config.toml
win_length = 512
encoder_kernel_size = 5
decoder_width = 192
decoder_layers = 10
decoder_head_dim = 16
decoder_qk_norm = false
decoder_connector = "linear"
beta2 = 0.999
shampoo_beta = 0.95
eps = 1e-08
warmup_steps = 370
adamw_weight_decay_other_params = 0.01
Rows from block 9 of the audio encoder of a small encoder-decoder audio transcriber, named by matrix and row number. Rows with one number belong to one channel. Each number is 200 + 20 x the weight over its row's rms, rounded and kept within 0 to 999. All counts start at 0. After the name is the row's rms in percent of the matrix's.
After each channel's rows are labels from the 100 clips, of 14976, where the channel reaches its highest value: "responds to" is what is common among them. Only what is clearly more common there than usual is listed. The data: strings of digits, spoken by a formant synthesiser in many voices.
# convs0: first width-5 conv (encoder.blocks.9.convs.0.weight, 288x288x5, each kernel summed), inputs 192-287
# convs1: second width-5 conv (encoder.blocks.9.convs.1.weight, 288x288x5, transposed, each kernel summed), outputs 192-287

convs0.126,070,150,200,229,224,190,192,191,205,230,201,158,186,182,194,173,206,193,175,190,207,201,184,207,207,223,196,172,191,200,181,216,190,188,172,195,195,188,177,194,186,201,231,174,210,192,188,196,188,256,189,191,235,190,220,189,185,187,200,204,202,222,199,187,205,173,206,203,208,212,195,210,203,187,193,192,225,206,207,185,247,191,203,207,168,222,191,193,230,243,214,195,217,229,210,200,222
convs1.126,076,205,212,184,183,186,212,204,195,225,248,177,189,207,169,200,176,224,208,201,194,193,181,168,200,203,217,194,223,193,189,182,187,178,197,208,202,206,215,206,207,181,214,188,222,216,222,184,230,196,201,197,201,162,187,184,202,199,206,192,211,201,208,174,185,192,215,209,195,158,221,192,202,204,177,233,197,195,208,194,225,222,216,183,197,224,217,145,216,203,178,217,195,226,210,175,237
responds to: "zero"; number of digits: 5; first digit: zero

convs0.127,092,198,183,204,192,201,179,191,179,222,197,192,173,183,220,173,190,187,216,201,241,209,193,209,195,178,212,221,179,191,205,205,225,234,233,199,201,208,165,194,193,204,191,218,218,169,215,220,190,219,225,184,185,244,202,212,191,205,179,186,193,189,190,202,231,172,198,197,186,179,182,198,196,298,197,196,204,177,204,212,177,191,213,204,195,220,183,211,183,208,193,181,215,198,202,179,215
convs1.127,090,204,175,195,193,208,181,189,205,183,196,185,243,190,213,180,188,196,229,198,228,210,218,185,198,203,199,214,202,227,220,200,188,200,249,206,170,215,220,209,178,208,191,200,191,217,196,218,208,189,211,216,211,228,197,220,202,211,175,224,208,230,195,230,204,180,213,209,181,205,255,178,214,217,168,201,239,171,205,197,205,197,197,201,203,214,187,217,175,201,239,177,241,223,207,212,173
responds to: "one"; first digit: one; rumble; pink noise

convs0.55,088,204,190,193,232,209,178,188,217,181,196,263,171,208,174,187,218,235,221,223,214,208,196,237,181,179,189,212,207,194,212,216,179,176,175,200,223,237,211,199,190,205,172,219,185,197,200,190,221,198,209,206,171,191,210,166,204,194,201,191,206,194,212,177,195,208,181,202,196,235,183,267,193,183,174,216,194,214,198,217,161,217,188,232,215,167,205,200,210,181,250,222,200,198,199,164,198
convs1.55,086,237,207,182,207,199,186,152,229,191,156,206,223,210,211,241,251,195,168,183,181,203,229,217,202,211,217,187,215,218,246,186,202,196,229,186,137,220,200,208,207,247,217,221,187,208,180,225,159,224,192,213,175,224,221,184,224,201,180,229,225,227,228,212,219,147,199,221,210,183,193,208,234,191,180,195,180,199,190,193,228,218,181,214,176,198,176,190,209,211,209,196,172,216,187,210,207
responds to: reverberation; "five"; last digit: five

convs0.118,098,205,178,213,231,204,206,206,204,226,167,190,198,204,201,199,220,176,206,186,163,177,185,205,196,157,197,191,213,183,204,189,202,206,205,210,191,164,187,183,195,189,173,171,181,196,209,175,216,221,187,184,225,202,190,212,200,217,209,202,217,177,176,207,199,198,204,180,241,158,198,190,197,240,190,184,205,222,189,189,200,209,201,191,236,241,219,201,168,209,131,194,226,214,167,198,146
convs1.118,100,222,200,230,142,210,200,228,199,206,202,213,182,169,186,198,190,217,219,209,188,182,213,191,208,196,200,178,231,223,213,220,208,183,175,179,205,250,188,220,200,187,155,192,220,208,204,238,190,188,189,186,177,162,201,233,173,202,167,220,208,206,193,206,205,201,168,176,171,220,200,224,187,164,178,192,203,200,185,191,195,188,222,173,175,209,176,197,185,200,215,212,207,186,180,185,206
responds to: reverberation; "seven"; last digit: seven; first digit: seven

convs0.98,080,230,205,192,206,197,210,237,207,206,186,211,190,199,194,205,190,185,222,195,195,202,206,231,201,190,189,196,189,201,192,206,242,197,212,205,200,191,174,193,198,209,215,245,203,171,182,184,175,220,178,169,190,194,179,187,172,194,234,209,196,196,214,210,221,182,202,200,183,201,191,176,193,167,184,206,207,189,223,209,202,193,190,205,207,206,232,214,169,222,187,212,216,175,207,203,224
convs1.98,077,201,189,225,212,200,193,240,178,204,239,192,224,212,214,203,172,177,219,197,224,184,220,202,199,211,212,194,225,193,202,211,189,226,212,160,226,211,203,184,175,205,216,193,198,226,202,141,173,182,192,186,191,188,188,200,208,202,202,216,190,225,205,229,227,178,185,197,223,181,188,194,200,176,221,182,206,225,213,196,192,210,187,188,168,201,260,195,203,202,216,181,193,216,204,200,181
responds to: "two"; "three"; muffled (low-pass)

convs0.200,110,225,212,202,215,196,202,179,171,203,181,176,222,205,194,185,167,188,180,191,196,191,189,202,167,194,200,227,207,205,206,193,196,227,205,184,226,191,176,170,179,254,192,256,192,160,184,201,199,174,180,218,164,184,213,190,167,189,191,216,216,177,197,205,230,189,201,157,154,175,215,164,173,205,188,241,199,208,232,187,198,197,196,192,226,189,195,184,189,213,178,184,185,237,201,175,227
convs1.200,110,192,192,194,173,211,190,182,237,187,209,218,187,211,180,168,171,183,210,213,219,187,186,184,178,186,198,182,193,200,178,204,201,240,197,196,211,186,200,191,223,197,216,207,195,222,186,194,227,204,196,178,233,207,205,210,183,190,241,210,222,207,217,169,203,200,199,191,238,200,169,211,231,241,187,218,204,221,195,174,208,200,206,204,186,204,194,196,185,213,242,186,218,175,209,209,198
responds to: "one"; reverberation; first digit: one

convs0.190,117,195,211,214,215,210,198,218,200,202,201,207,174,205,207,182,216,222,229,186,152,215,185,216,200,170,186,208,205,232,201,195,204,175,208,195,180,225,219,195,192,214,203,186,193,213,196,211,185,227,226,190,197,176,191,140,216,186,188,179,193,199,205,217,168,184,226,196,194,183,184,165,214,190,178,225,180,178,178,186,257,199,196,209,188,190,203,192,191,184,214,200,159,190,195,199,202
convs1.190,113,187,224,217,191,204,207,177,201,182,226,175,211,186,185,222,228,192,191,202,209,193,183,206,210,233,190,184,156,209,227,206,170,177,207,194,180,215,202,195,212,222,186,186,216,207,194,167,211,176,204,196,177,234,201,164,209,218,217,203,189,207,192,226,195,189,232,197,188,165,203,195,225,175,204,198,178,192,187,190,181,211,203,203,218,203,173,176,226,188,178,201,179,183,208,204,186
responds to: "nine"; last digit: nine; first digit: nine

convs0.112,094,140,217,240,184,196,196,209,176,219,217,174,196,202,211,189,218,200,176,200,197,206,198,187,220,188,212,194,214,200,189,201,147,217,216,169,193,165,185,209,212,255,202,176,173,192,201,217,182,228,183,206,187,192,175,199,234,169,202,194,227,206,188,201,185,213,216,196,176,201,199,256,215,200,214,221,257,160,207,217,242,203,216,234,224,179,207,232,187,199,199,204,205,179,165,195,182
convs1.112,094,198,202,211,204,212,187,209,207,209,158,244,203,204,208,217,180,213,254,225,167,180,173,201,175,210,202,195,199,230,201,205,162,173,178,181,186,185,205,207,186,208,193,220,210,200,192,194,213,170,213,206,215,184,203,168,190,206,209,178,203,228,190,188,157,212,187,183,208,196,170,187,224,217,191,228,207,190,231,186,207,203,218,200,237,190,161,187,155,216,200,176,189,207,176,198,169
responds to: "six"; voice: child-like voice; number of digits: 5; first digit: six

convs0.44,138,230,195,242,205,200,189,213,171,183,189,212,186,183,209,218,192,162,205,203,251,174,186,202,182,228,200,217,177,180,201,186,196,214,205,240,206,215,181,189,201,206,198,183,210,235,175,184,181,226,251,198,217,171,195,159,165,233,183,196,219,206,217,214,211,187,226,203,158,181,191,209,145,214,197,178,182,217,198,207,221,192,204,156,197,227,189,201,234,205,204,205,223,230,232,223,212
convs1.44,126,169,180,213,240,192,213,221,153,188,202,198,202,203,185,171,210,233,211,200,194,192,210,170,183,177,206,192,198,195,192,199,167,199,195,231,196,195,198,180,203,189,196,176,228,194,220,222,203,214,199,206,210,218,211,231,183,215,205,226,195,191,189,181,200,255,213,214,183,193,201,179,213,164,218,188,171,195,196,201,223,176,173,194,229,186,200,221,169,199,211,177,197,219,229,190,183
responds to: "three"; reverberation; first digit: three; last digit: three

convs0.41,107,192,204,249,227,202,184,181,196,227,185,219,159,182,195,166,183,206,208,208,163,198,192,189,212,208,192,212,158,197,223,199,195,200,162,207,214,194,169,207,184,197,166,186,219,225,214,237,206,203,196,192,215,198,194,187,205,204,175,192,224,232,187,216,191,192,242,187,193,205,200,252,196,234,191,211,216,186,184,216,232,210,193,176,191,200,227,196,185,193,204,216,236,238,238,205,220
convs1.41,103,213,214,211,182,197,209,200,177,192,151,219,212,188,206,208,197,160,222,184,172,210,187,191,216,191,202,220,202,209,173,216,191,194,232,209,185,238,158,175,191,177,185,188,240,182,189,229,195,195,189,190,199,206,205,177,186,210,200,215,193,197,191,191,202,188,192,182,212,209,202,190,223,174,238,225,184,180,193,206,204,186,182,192,206,186,223,262,199,212,183,204,212,192,221,193,198
responds to: "zero"; reverberation; "six"; last digit: zero

convs0.33,112,217,193,159,185,223,221,211,205,221,195,222,205,210,172,230,191,220,196,217,204,210,194,195,205,171,207,212,226,230,225,194,208,189,241,210,201,238,227,187,209,210,186,190,170,158,221,176,183,212,202,216,164,204,189,193,203,276,210,201,216,214,186,200,205,210,181,204,187,206,178,244,213,203,218,203,171,219,196,209,182,204,196,190,221,222,199,253,190,187,217,205,197,205,165,196,188
convs1.33,098,195,200,257,201,202,189,157,224,177,234,214,177,218,211,178,240,218,234,182,210,199,211,203,178,192,213,202,213,222,211,195,189,208,168,208,147,195,219,224,180,234,196,205,206,270,204,200,178,225,202,211,223,270,207,216,204,189,209,206,201,203,209,201,179,180,192,189,193,223,203,186,213,237,202,187,223,196,211,227,197,213,192,213,191,214,220,194,214,191,239,200,192,213,179,199,174
responds to: "six"; pink noise; first digit: six

convs0.218,128,209,219,210,224,207,194,201,212,176,203,202,203,206,192,208,220,223,213,220,196,192,215,212,218,179,190,213,213,205,186,224,237,188,209,205,178,199,187,219,213,208,205,221,200,223,165,191,233,204,206,208,202,194,225,190,216,190,181,166,223,184,222,182,216,196,186,198,173,237,201,162,217,189,181,212,150,192,213,176,170,198,213,196,194,187,179,165,209,216,168,211,195,189,218,184,229
convs1.218,117,219,160,194,192,193,233,172,186,216,238,194,210,203,201,144,220,210,223,188,181,211,187,208,196,176,196,222,191,212,241,216,180,219,224,207,179,167,204,216,202,204,186,225,170,206,206,210,179,208,205,196,208,219,208,196,206,201,226,213,215,164,239,223,195,222,189,186,173,157,188,198,194,232,220,191,220,193,216,222,208,222,197,198,200,243,205,221,177,196,205,208,197,232,210,212,166
responds to: reverberation; "nine"

convs0.213,118,248,224,156,223,179,169,204,199,233,206,183,182,198,219,230,208,226,195,176,200,206,181,208,179,204,223,204,218,206,201,214,144,201,195,228,225,234,209,216,196,220,220,171,153,209,156,195,200,171,219,218,216,179,185,200,237,205,209,251,203,189,203,184,199,199,196,213,203,176,184,235,206,216,172,200,181,195,200,198,191,195,202,207,186,199,188,230,208,192,201,199,181,218,174,207,192
convs1.213,117,203,216,222,208,187,182,212,173,221,161,197,213,227,218,190,231,200,209,210,176,225,179,197,216,210,199,201,216,204,168,193,187,219,217,170,234,204,211,170,200,218,182,203,204,195,174,172,197,197,209,203,168,160,190,205,192,203,188,172,219,200,215,216,205,233,162,216,221,198,197,156,201,196,193,181,177,192,198,215,202,223,182,204,211,220,206,233,188,194,193,219,169,193,170,154,204
responds to: "two"; last digit: two

convs0.90,076,205,209,219,207,208,211,184,188,203,238,175,252,225,226,197,219,206,191,208,187,198,208,171,200,194,210,178,204,217,220,188,207,221,178,152,234,243,222,208,205,220,242,213,167,216,210,200,198,177,203,190,219,206,166,203,183,196,211,212,170,204,213,209,220,172,187,190,178,204,216,220,172,198,215,203,193,199,196,226,174,186,211,191,195,201,192,212,199,215,206,201,256,185,246,182,205
convs1.90,083,215,172,230,194,202,184,181,223,155,146,202,222,199,197,209,185,198,184,169,213,195,196,192,200,214,215,190,168,186,192,183,212,226,223,248,215,174,191,213,178,184,207,207,211,189,183,166,215,221,203,189,178,205,209,220,206,202,179,189,203,222,190,222,190,219,206,206,228,180,194,193,214,182,196,183,211,206,211,188,191,196,188,226,182,222,185,232,193,201,169,201,154,236,183,211,208
responds to: "three"; number of digits: 5; first digit: three

convs0.183,100,178,237,156,212,202,156,187,205,192,179,181,184,213,191,207,202,202,202,204,192,214,217,188,215,213,200,198,212,211,189,189,237,223,201,182,170,205,182,236,189,187,193,201,179,199,179,211,188,205,201,200,205,188,197,182,190,189,195,168,167,197,205,193,226,214,223,219,203,211,186,210,207,211,195,199,195,168,191,203,208,192,186,188,175,190,178,170,217,207,204,219,191,167,233,216,212
convs1.183,109,234,195,222,186,188,172,205,188,223,233,194,148,203,194,186,192,167,199,203,210,196,184,196,204,233,212,213,185,203,200,172,194,160,180,212,244,182,215,199,223,231,205,189,208,181,195,215,219,168,200,219,206,180,193,149,199,199,217,209,219,205,198,184,212,238,196,173,161,200,173,202,205,199,192,210,211,198,221,218,184,175,229,212,223,221,176,207,198,191,184,205,196,215,211,181,188
responds to: "nine"; white noise

convs0.267,075,197,196,179,188,193,180,174,177,194,209,178,216,199,216,188,191,211,165,197,228,184,203,202,191,212,200,213,222,223,179,216,159,223,173,175,224,197,206,208,186,189,195,224,227,174,223,214,197,167,168,180,212,168,199,240,212,177,213,202,190,197,206,221,171,185,162,186,194,183,213,206,254,169,217,200,225,194,214,188,216,196,185,156,211,213,182,225,176,237,220,221,186,206,235,207,209
convs1.267,079,220,198,194,231,189,221,178,205,210,187,198,199,198,216,220,166,182,247,199,195,223,182,198,186,191,198,210,197,196,224,231,184,204,186,199,195,243,204,182,185,222,215,210,199,216,203,185,232,200,197,194,204,202,195,180,221,185,187,204,179,193,186,170,223,189,161,200,217,149,223,221,211,215,236,166,212,230,199,228,233,202,186,216,192,183,205,243,229,200,181,196,206,185,181,195,220
responds to: "seven"; reverberation; first digit: seven; number of digits: 5

convs0.73,108,210,213,170,190,200,191,208,192,180,207,192,189,206,224,231,215,164,211,179,204,199,187,188,252,204,194,199,200,178,204,192,184,214,211,191,212,195,177,254,176,229,194,189,204,190,218,212,208,175,208,198,217,199,201,224,226,185,182,196,215,196,188,194,166,224,194,207,228,205,177,147,236,246,226,206,211,205,194,206,201,193,211,178,217,183,206,202,178,208,165,221,206,206,183,215,222
convs1.73,104,208,182,193,193,207,226,213,208,192,225,219,169,198,191,186,186,233,160,168,181,194,204,210,234,183,216,212,203,220,220,196,221,207,232,193,185,182,191,213,200,200,221,204,202,206,201,237,200,217,179,216,181,203,163,196,172,201,159,189,206,180,195,246,190,215,196,194,196,194,219,208,175,230,180,197,188,206,177,212,188,200,185,225,220,205,219,217,190,185,191,198,186,209,176,198,174
responds to: "three"; last digit: three; first digit: three

convs0.196,090,221,202,235,161,214,224,194,194,176,198,201,194,198,185,208,177,229,213,212,194,204,204,217,183,183,196,207,143,207,206,202,250,191,201,186,164,205,206,209,198,190,219,215,197,180,176,179,212,207,221,217,160,192,222,187,237,224,219,179,174,195,196,215,193,187,177,218,207,210,183,190,180,172,236,192,207,214,202,177,196,204,201,203,186,210,158,239,208,178,221,210,194,201,220,189,200
convs1.196,088,186,214,187,225,187,190,207,202,238,204,202,193,194,220,198,181,200,195,196,258,210,196,178,184,213,187,227,199,181,207,179,189,206,194,201,178,223,234,260,218,196,181,193,190,196,246,179,217,175,204,197,179,218,200,199,249,214,175,225,201,180,231,219,216,186,223,216,220,165,225,208,220,205,202,195,221,203,191,201,211,208,166,191,176,231,197,167,231,202,238,217,203,214,227,222,211
responds to: "seven"; reverberation; first digit: seven; last digit: seven

convs0.130,077,178,238,204,174,182,239,204,195,230,183,205,211,186,198,216,223,255,214,184,186,188,184,183,189,191,224,196,223,199,205,215,178,195,210,204,199,177,233,220,188,204,221,219,202,214,235,204,200,154,177,182,195,213,177,174,198,157,222,213,192,195,206,217,215,192,231,205,183,190,195,182,198,210,173,209,208,200,182,213,197,212,205,203,231,239,208,175,213,210,222,202,205,208,215,224,218
convs1.130,073,205,173,190,195,226,214,184,134,155,210,187,232,189,217,229,193,192,217,229,216,173,197,203,211,188,219,188,209,181,184,196,196,169,248,174,198,175,183,216,181,232,225,179,224,254,213,186,191,205,200,200,200,155,209,220,186,199,204,204,211,228,211,183,210,170,195,199,194,206,214,208,226,189,166,192,236,187,185,219,204,224,216,212,203,242,209,142,184,185,202,185,210,191,182,166,182
responds to: "eight"; first digit: eight

convs0.47,096,263,188,183,214,199,222,220,183,167,181,198,239,193,181,219,144,180,179,204,208,213,206,205,221,198,182,203,229,189,247,188,194,185,237,220,212,162,210,183,209,174,188,180,211,221,219,178,174,187,230,185,182,203,207,204,151,261,207,211,180,180,197,203,201,228,201,195,183,202,179,169,196,172,184,205,198,178,207,196,220,206,209,171,184,195,212,222,227,181,221,171,196,199,218,181,200
convs1.47,098,130,218,181,233,208,197,151,250,184,225,177,226,211,177,204,231,218,225,175,190,199,186,194,180,185,205,200,183,199,172,231,180,207,217,215,222,169,214,200,164,166,190,217,209,211,229,156,184,220,199,209,213,179,189,198,200,235,216,207,202,221,191,190,194,198,249,205,203,180,199,232,212,196,198,189,195,187,213,203,199,197,202,196,188,223,180,245,164,196,199,192,201,187,188,216,195
responds to: "eight"; reverberation; last digit: eight; first digit: eight

convs0.282,049,239,219,206,215,185,222,182,199,191,214,155,248,216,213,211,225,195,187,169,183,183,180,211,195,235,192,202,186,203,240,197,204,197,251,217,183,231,198,204,197,208,208,185,203,178,210,204,204,143,154,201,195,190,208,188,221,177,192,190,204,218,190,224,237,200,203,196,213,177,205,175,221,210,185,210,192,213,212,179,184,212,202,214,217,176,210,220,215,203,203,197,174,249,224,208,211
convs1.282,062,181,200,212,223,201,179,195,213,187,206,227,207,205,184,197,185,195,213,202,186,204,213,199,246,195,221,189,209,191,229,214,206,222,204,196,206,196,196,196,194,196,155,194,188,185,227,185,226,208,178,193,173,160,206,203,206,216,168,245,198,187,213,206,233,203,214,206,189,229,173,181,214,207,221,203,167,174,186,224,184,187,184,178,166,230,185,198,197,221,194,205,183,201,220,224,206
responds to: "six"; last digit: six; reverberation

convs0.111,067,212,207,181,198,188,200,222,203,166,186,196,179,184,194,211,184,177,245,167,214,196,209,256,199,208,202,205,180,201,187,184,213,174,167,177,178,186,183,212,182,190,181,192,196,164,184,217,209,240,184,214,250,195,206,180,212,206,188,224,150,196,179,182,198,205,206,196,225,216,169,197,209,210,183,181,251,209,195,201,215,202,188,224,161,210,230,248,220,217,198,230,211,186,166,192,235
convs1.111,070,236,167,208,200,225,205,220,182,225,212,224,179,215,207,200,198,188,222,188,201,171,190,177,206,181,214,206,178,214,202,230,251,183,183,221,190,178,216,173,240,209,172,171,210,192,203,223,228,182,201,192,229,212,206,203,193,201,186,174,229,212,191,190,217,187,189,198,214,201,182,205,193,216,215,195,239,199,195,196,203,208,205,192,253,235,239,159,201,190,212,204,179,199,184,196,176
responds to: "six"; number of digits: 5; first digit: six; last digit: six

convs0.195,079,240,197,194,215,212,182,180,199,210,183,221,183,220,197,180,200,196,169,191,238,210,211,184,207,143,184,209,181,185,169,196,210,188,199,188,200,238,202,239,192,221,161,239,156,192,208,193,243,191,199,172,231,202,242,194,182,197,196,174,197,189,209,198,195,215,201,232,214,193,216,165,223,177,184,207,201,206,205,217,197,206,202,203,193,210,190,224,192,218,215,191,168,202,216,200,158
convs1.195,084,230,224,208,194,185,198,243,232,234,184,226,198,201,206,249,188,234,185,202,181,211,184,191,218,190,203,218,194,212,170,216,182,217,201,202,211,221,207,170,179,184,216,189,147,227,219,221,172,205,213,202,182,237,191,197,186,227,250,198,197,180,200,215,191,188,169,201,207,239,166,231,209,186,161,198,171,206,176,189,200,195,194,203,187,206,200,188,198,198,194,219,207,177,185,210,191
responds to: "six"; last digit: six; first digit: six

convs0.139,098,165,196,196,231,198,205,208,216,172,225,242,204,191,207,191,159,214,201,209,261,194,206,216,183,205,196,208,193,216,212,201,193,197,210,223,178,214,197,211,216,175,176,219,223,235,220,191,196,205,198,200,219,209,201,208,163,145,215,199,215,203,187,210,215,230,189,195,190,191,176,159,211,225,211,155,144,215,211,193,236,191,210,202,227,189,241,212,208,227,207,209,200,189,234,178,220
convs1.139,093,223,211,247,219,170,160,157,181,201,198,173,247,221,222,212,219,160,195,200,191,190,180,161,226,205,194,191,179,198,221,205,227,185,164,187,180,207,208,189,210,213,203,197,178,195,194,244,203,186,216,208,223,217,183,205,195,192,222,212,203,190,225,208,203,198,225,182,221,188,181,206,209,209,177,230,210,211,211,186,206,208,178,175,179,183,218,152,202,206,215,157,210,183,211,198,231
responds to: reverberation; rumble

convs0.171,089,193,186,220,220,202,190,196,207,202,197,152,194,201,214,198,201,216,193,236,201,230,208,181,195,203,208,215,191,217,211,213,217,221,202,159,213,239,183,223,197,173,216,248,226,170,200,202,198,213,207,192,240,213,184,240,214,216,190,173,207,204,211,220,211,172,218,205,175,236,193,182,216,244,193,204,238,207,190,205,198,208,209,210,195,195,188,208,225,193,170,184,216,223,206,204,205
convs1.171,094,228,192,201,135,203,181,169,234,176,180,201,176,224,217,202,195,214,204,207,204,244,210,186,204,202,220,223,213,210,222,180,222,200,151,200,205,227,220,222,202,195,216,175,177,177,208,196,187,198,207,204,204,189,206,190,204,210,187,198,202,190,178,165,189,197,207,216,179,180,213,228,190,196,237,181,194,198,194,191,211,202,229,180,224,190,179,211,199,181,198,206,232,191,210,213,200
responds to: "seven"; first digit: seven; clipping; last digit: seven

convs0.257,097,181,241,182,185,191,200,199,260,177,206,236,188,201,160,161,209,175,218,188,201,209,193,190,174,215,193,211,205,178,213,237,163,211,214,185,197,220,194,166,167,182,225,225,213,212,205,163,233,181,181,190,180,171,212,170,192,146,194,209,207,179,196,217,187,182,172,193,231,180,199,184,198,180,204,216,181,202,226,183,240,193,206,212,181,179,210,189,199,195,191,224,187,193,172,202,204
convs1.257,100,226,208,194,281,210,191,186,222,209,214,160,170,186,187,215,160,221,166,179,201,208,194,251,170,215,208,203,178,183,207,225,202,185,185,192,209,215,199,206,230,195,221,205,198,185,170,220,209,179,184,200,194,197,196,196,186,199,210,155,197,169,209,215,212,184,179,216,192,259,223,197,212,218,193,208,171,188,221,209,191,220,210,202,198,226,206,226,216,199,216,200,210,170,204,218,190
responds to: "zero"; reverberation; number of digits: 5; first digit: zero

convs0.247,072,188,170,152,216,192,229,193,211,196,194,182,227,208,193,201,199,183,204,203,174,206,230,223,205,211,205,195,185,202,181,212,152,179,200,182,222,237,199,200,192,253,231,229,173,200,215,191,191,190,214,217,238,185,238,204,194,193,207,176,191,185,241,215,201,219,209,187,204,191,215,198,183,204,168,184,236,241,208,208,178,199,208,179,225,195,196,212,203,209,187,190,206,181,198,195,135
convs1.247,079,185,179,252,205,181,198,172,195,146,210,194,204,181,220,205,249,221,217,181,189,211,202,186,219,231,226,192,205,225,208,197,182,186,187,219,157,201,213,199,181,212,230,198,210,161,198,218,186,190,208,205,188,167,195,193,203,199,190,202,195,213,171,206,201,214,252,209,235,231,219,180,188,159,212,220,215,203,196,204,200,193,184,203,193,212,197,173,216,187,137,189,188,206,200,214,185
responds to: "three"; last digit: three

convs0.223,124,230,208,222,198,196,193,197,193,202,181,165,208,211,225,211,213,202,198,199,142,229,194,192,210,217,211,181,198,213,224,185,181,197,209,197,213,200,194,202,202,191,233,195,217,181,189,212,170,183,221,186,196,159,167,186,192,159,188,208,225,210,180,231,149,227,234,206,188,199,200,187,197,164,210,193,242,224,224,185,229,212,187,180,160,168,210,232,178,208,165,190,186,185,176,216,196
convs1.223,123,193,190,190,191,211,204,204,194,184,173,193,170,208,188,228,189,193,177,189,189,219,207,195,222,218,208,208,240,194,207,208,200,183,174,223,169,222,201,229,203,218,229,206,157,196,214,189,231,209,203,187,174,212,193,186,194,200,190,208,204,222,189,179,184,200,210,181,215,193,212,214,207,208,207,194,188,218,180,181,180,196,204,231,254,279,225,150,213,181,209,210,188,232,206,215,212
responds to: "three"; rumble; first digit: three

convs0.9,102,216,202,223,235,210,197,220,229,181,206,182,224,205,202,182,221,215,173,174,235,180,181,228,197,203,217,199,209,213,171,194,206,211,147,194,211,176,182,187,181,194,209,211,204,165,204,223,183,202,194,201,148,178,195,197,207,184,201,205,191,183,215,250,244,161,220,202,240,177,232,215,216,193,190,199,224,218,183,175,207,207,201,220,155,173,195,194,201,188,188,191,220,173,234,226,177
convs1.9,101,195,188,220,198,199,223,187,194,189,200,204,179,198,178,208,195,205,217,206,213,204,209,215,213,180,181,199,163,203,179,207,197,199,222,231,191,188,225,203,190,219,243,202,227,231,204,234,166,212,195,183,208,229,205,188,206,198,186,196,213,155,217,224,207,204,231,202,219,188,234,229,178,222,194,192,220,205,228,173,226,198,211,207,244,218,215,202,244,201,171,196,225,213,191,193,159
responds to: "seven"; reverberation; first digit: seven; last digit: seven

convs0.16,140,215,212,183,191,205,207,224,232,186,247,207,199,195,182,201,221,185,216,182,210,197,202,199,182,169,200,202,175,202,188,209,243,195,167,186,228,210,201,198,171,168,209,235,204,223,191,206,218,178,225,201,179,169,193,200,204,192,205,192,146,186,181,238,171,148,198,203,219,172,201,178,188,196,176,206,199,203,199,198,196,200,177,205,180,165,231,230,201,204,221,185,185,197,203,192,184
convs1.16,130,171,211,169,209,202,192,176,232,153,180,194,192,209,197,191,187,221,199,201,240,191,200,189,193,213,191,190,161,186,205,243,200,199,203,209,185,189,221,211,222,201,250,204,192,195,205,184,176,219,201,205,202,198,219,183,183,195,195,206,194,180,218,265,232,245,195,208,218,202,204,158,204,163,208,182,213,225,198,199,212,199,217,188,210,219,195,258,235,184,216,195,145,181,199,227,185
responds to: "seven"; reverberation; number of digits: 5; first digit: seven

convs0.116,095,171,165,185,188,216,192,224,228,221,233,234,214,219,175,159,201,158,196,188,195,211,201,185,205,189,218,182,221,195,214,187,190,207,221,172,202,211,200,166,196,219,187,195,203,189,212,229,191,178,195,173,179,195,239,226,242,196,193,185,190,204,193,216,228,200,231,215,237,183,181,213,194,193,211,211,188,237,197,190,220,210,208,208,185,239,218,205,195,201,209,176,218,183,148,185,229
convs1.116,097,212,220,220,151,196,221,172,195,195,160,195,254,219,192,197,214,192,183,207,206,174,208,232,183,218,185,176,238,208,177,173,223,205,215,205,167,178,199,174,242,194,195,223,203,220,196,240,212,223,199,192,215,177,190,200,190,215,192,219,208,152,208,166,241,178,157,194,178,194,169,208,188,205,184,207,217,198,187,213,202,199,223,182,180,168,163,209,248,213,195,197,190,192,180,210,156
responds to: reverberation; "six"; last digit: six; pink noise

convs0.230,085,237,180,181,207,167,196,214,193,162,230,164,203,189,227,239,202,232,214,209,224,198,206,194,212,166,191,198,215,173,211,185,212,222,206,223,196,204,199,202,199,183,243,177,192,200,212,185,225,168,207,195,204,164,180,202,192,232,198,191,178,179,229,199,240,217,198,227,173,183,186,184,209,220,212,191,223,192,185,195,176,206,183,192,207,170,159,196,204,209,212,204,223,205,180,178,153
convs1.230,088,206,204,187,198,206,194,202,250,204,206,191,234,198,177,199,223,209,202,198,181,236,183,213,225,169,205,186,214,206,185,223,201,182,191,205,250,216,215,208,178,189,209,218,210,189,177,238,173,212,217,223,209,197,215,187,224,179,232,214,200,188,180,204,207,204,204,180,194,206,197,231,226,206,232,203,203,207,201,212,200,190,220,165,208,157,152,197,170,190,180,196,215,166,203,194,180
responds to: "three"; first digit: three; number of digits: 5